python train.py --arch="unet" --model="spectrogram enhancement model" --dataset="telephone keypad tones over noise or synthetic speech" --train_examples=39062 --gain_aug_db=10 --noise_aug=0.01 --n_mels=64 --hop_length=160 --input="log_mel" --win_length=512 --task="enhancement" --loss="charbonnier" --norm="instancenorm" --activation="silu" --pixel_unshuffle=2 --widths=[96, 96, 192] --blocks_per_level=2 --block="basic" --attention=false --upsampling="nearest_conv" --init="kaiming_normal" --residual_init="none" --optimizer="adamw" --lr=0.0028 --beta1=0.8 --beta2=0.99 --eps=1e-10 --grad_clip=1.0 --steps=12400 --batch_size=128 --epochs=40.6 --lr_schedule="poly" --final_lr_fraction=0.1 --warmup_steps=620 --weight_decay=0.4
Rows from block 5 of a small spectrogram enhancement model, named by matrix and row number. Rows with one number belong to one channel. Each number is 50 + 10 x the weight over its row's rms, rounded and kept within 0 to 99. All counts start at 0.
After each channel's rows are labels from the 100 clips, of 14976, where the channel reaches its highest value: "responds to" is what is common among them. Only what is clearly more common there than usual is listed. The data: telephone keypad tones over noise or synthetic speech.
# convs0: first 3x3 conv (model.mid.1.convs.0.weight, 192x192x3x3, each kernel summed), inputs 96-191
# convs1: second 3x3 conv (model.mid.1.convs.1.weight, 192x192x3x3, transposed, each kernel summed), outputs 96-191

convs0.184:34 52 51 30 32 57 59 48 53 50 43 40 41 25 38 47 56 48 45 40 51 44 43 32 35 57 32 45 53 44 34 56 46 36 42 52 32 43 37 34 44 38 58 47 46 50 52 37 47 53 41 44 33 32 27 43 45 40 37 50 45 49 33 47 44 34 30 36 47 41 28 54 56 57 40 59 45 44 38 59 38 50 48 64 41 53 46 49 49 63 38 42 36 38 63 50
convs1.184:41 43 37 47 74 41 44 67 50 51 51 58 55 64 44 46 49 62 57 57 37 54 55 54 56 48 41 51 41 50 62 53 68 44 68 59 55 52 43 46 60 54 64 54 44 63 31 61 52 48 48 58 67 40 60 41 49 46 59 67 59 39 43 56 65 71 61 77 52 59 35 65 33 47 65 57 39 59 71 46 55 45 50 68 65 54 64 47 51 66 23 26 65 50 51 61
responds to: mains hum

convs0.83:56 46 44 57 49 41 55 38 52 60 49 31 43 50 56 59 54 35 62 37 44 55 28 33 36 36 60 48 54 48 43 60 55 56 52 52 36 48 63 50 40 36 55 50 48 38 62 33 60 59 44 29 51 47 74 57 53 47 67 39 38 58 56 59 39 43 33 61 66 36 53 41 42 53 55 53 65 47 50 54 34 46 44 47 44 57 36 64 63 57 45 43 36 55 49 39
convs1.83:59 60 40 57 56 65 43 58 64 41 49 55 49 46 58 43 46 60 50 58 49 54 65 61 62 50 46 58 43 56 54 47 61 63 52 36 55 56 48 60 57 48 55 59 66 59 58 63 43 42 60 63 40 50 33 45 43 71 44 71 62 59 62 75 50 58 60 45 40 49 41 56 53 41 63 76 40 59 42 48 59 41 62 52 57 34 63 43 54 41 44 50 42 52 59 65
responds to: quiet level; number of keys: 1

convs0.100:47 59 44 51 43 51 56 48 31 48 48 46 71 39 45 52 51 50 51 52 46 51 64 61 50 57 51 45 54 63 43 49 65 28 47 38 54 53 54 54 52 50 41 40 31 50 24 55 54 54 46 64 68 60 45 43 51 47 52 58 44 61 30 41 74 68 56 55 49 63 57 49 45 63 39 29 35 54 57 62 59 58 37 45 64 54 43 47 50 39 80 43 69 62 41 48
convs1.100:65 41 44 62 42 62 60 41 57 55 50 55 48 44 59 60 56 45 42 40 62 45 54 54 58 41 48 54 60 44 37 45 55 68 35 52 43 52 55 60 39 37 55 45 52 42 65 50 52 52 52 44 36 56 35 57 54 66 37 42 57 60 65 65 34 42 53 33 46 27 51 45 55 39 52 79 58 48 18 36 46 41 51 43 38 32 45 51 48 42 51 60 33 51 52 54
responds to: mains hum

convs0.144:56 46 44 58 48 41 54 38 53 60 48 30 43 51 56 58 52 36 62 37 44 55 28 32 36 36 59 47 53 48 42 59 55 56 53 51 37 48 64 50 41 36 56 49 48 38 62 33 59 58 43 29 49 47 74 56 51 47 67 39 37 58 56 60 40 44 31 61 66 37 53 41 42 54 55 55 66 46 49 55 34 47 43 47 44 58 35 65 64 56 45 44 37 55 49 39
convs1.144:59 59 40 58 54 67 43 57 64 41 48 54 48 44 59 43 46 59 49 58 50 54 65 60 61 49 46 58 44 57 54 46 61 63 53 37 55 55 48 60 57 47 56 59 66 58 58 62 42 42 60 62 40 50 33 45 44 71 43 71 61 60 62 76 50 56 59 44 40 49 41 55 54 42 63 78 41 58 41 48 59 41 62 52 55 32 61 43 56 41 45 52 40 53 59 65
responds to: quiet level

convs0.79:61 45 53 62 45 35 56 43 61 57 62 30 46 52 62 54 56 36 61 33 50 51 34 28 35 52 48 42 53 45 46 63 56 58 49 45 28 52 56 42 41 39 48 45 42 36 60 32 56 55 39 35 47 47 64 62 55 42 61 39 44 50 55 56 40 45 33 55 65 35 40 45 40 54 51 49 65 49 55 47 27 43 46 48 46 56 37 65 58 57 46 33 39 53 62 40
convs1.79:54 50 41 53 61 62 46 64 54 40 52 61 49 43 55 47 47 63 44 59 46 55 67 66 70 46 41 57 44 58 54 48 58 56 54 52 60 53 44 54 61 52 64 56 51 62 34 66 43 45 56 66 52 52 40 42 44 60 42 73 66 54 54 63 67 70 64 61 41 54 46 62 51 40 62 65 41 58 54 56 61 46 54 47 60 35 68 42 49 47 41 38 51 55 54 65
responds to: quiet level

convs0.178:54 42 49 58 49 42 60 37 54 59 52 40 43 45 54 68 61 32 56 37 48 53 34 40 37 47 64 47 58 45 44 69 49 59 51 60 38 55 62 52 36 40 49 53 48 34 65 34 54 68 47 36 54 46 63 58 60 48 58 40 45 47 61 59 36 48 40 64 67 38 52 41 43 55 60 46 66 49 53 51 31 45 48 50 52 60 40 59 60 59 48 38 36 56 52 37
convs1.178:63 60 39 61 56 60 40 63 64 41 55 58 57 55 64 40 45 65 58 62 48 54 66 62 58 46 40 59 41 62 56 43 55 64 51 32 57 57 48 61 61 53 61 51 57 63 50 66 52 40 64 64 46 55 40 44 43 73 52 61 55 58 62 76 62 66 60 40 40 54 52 61 52 42 52 68 39 60 51 56 63 44 60 51 61 37 67 47 53 40 51 48 51 50 62 56
responds to: quiet level; number of keys: 1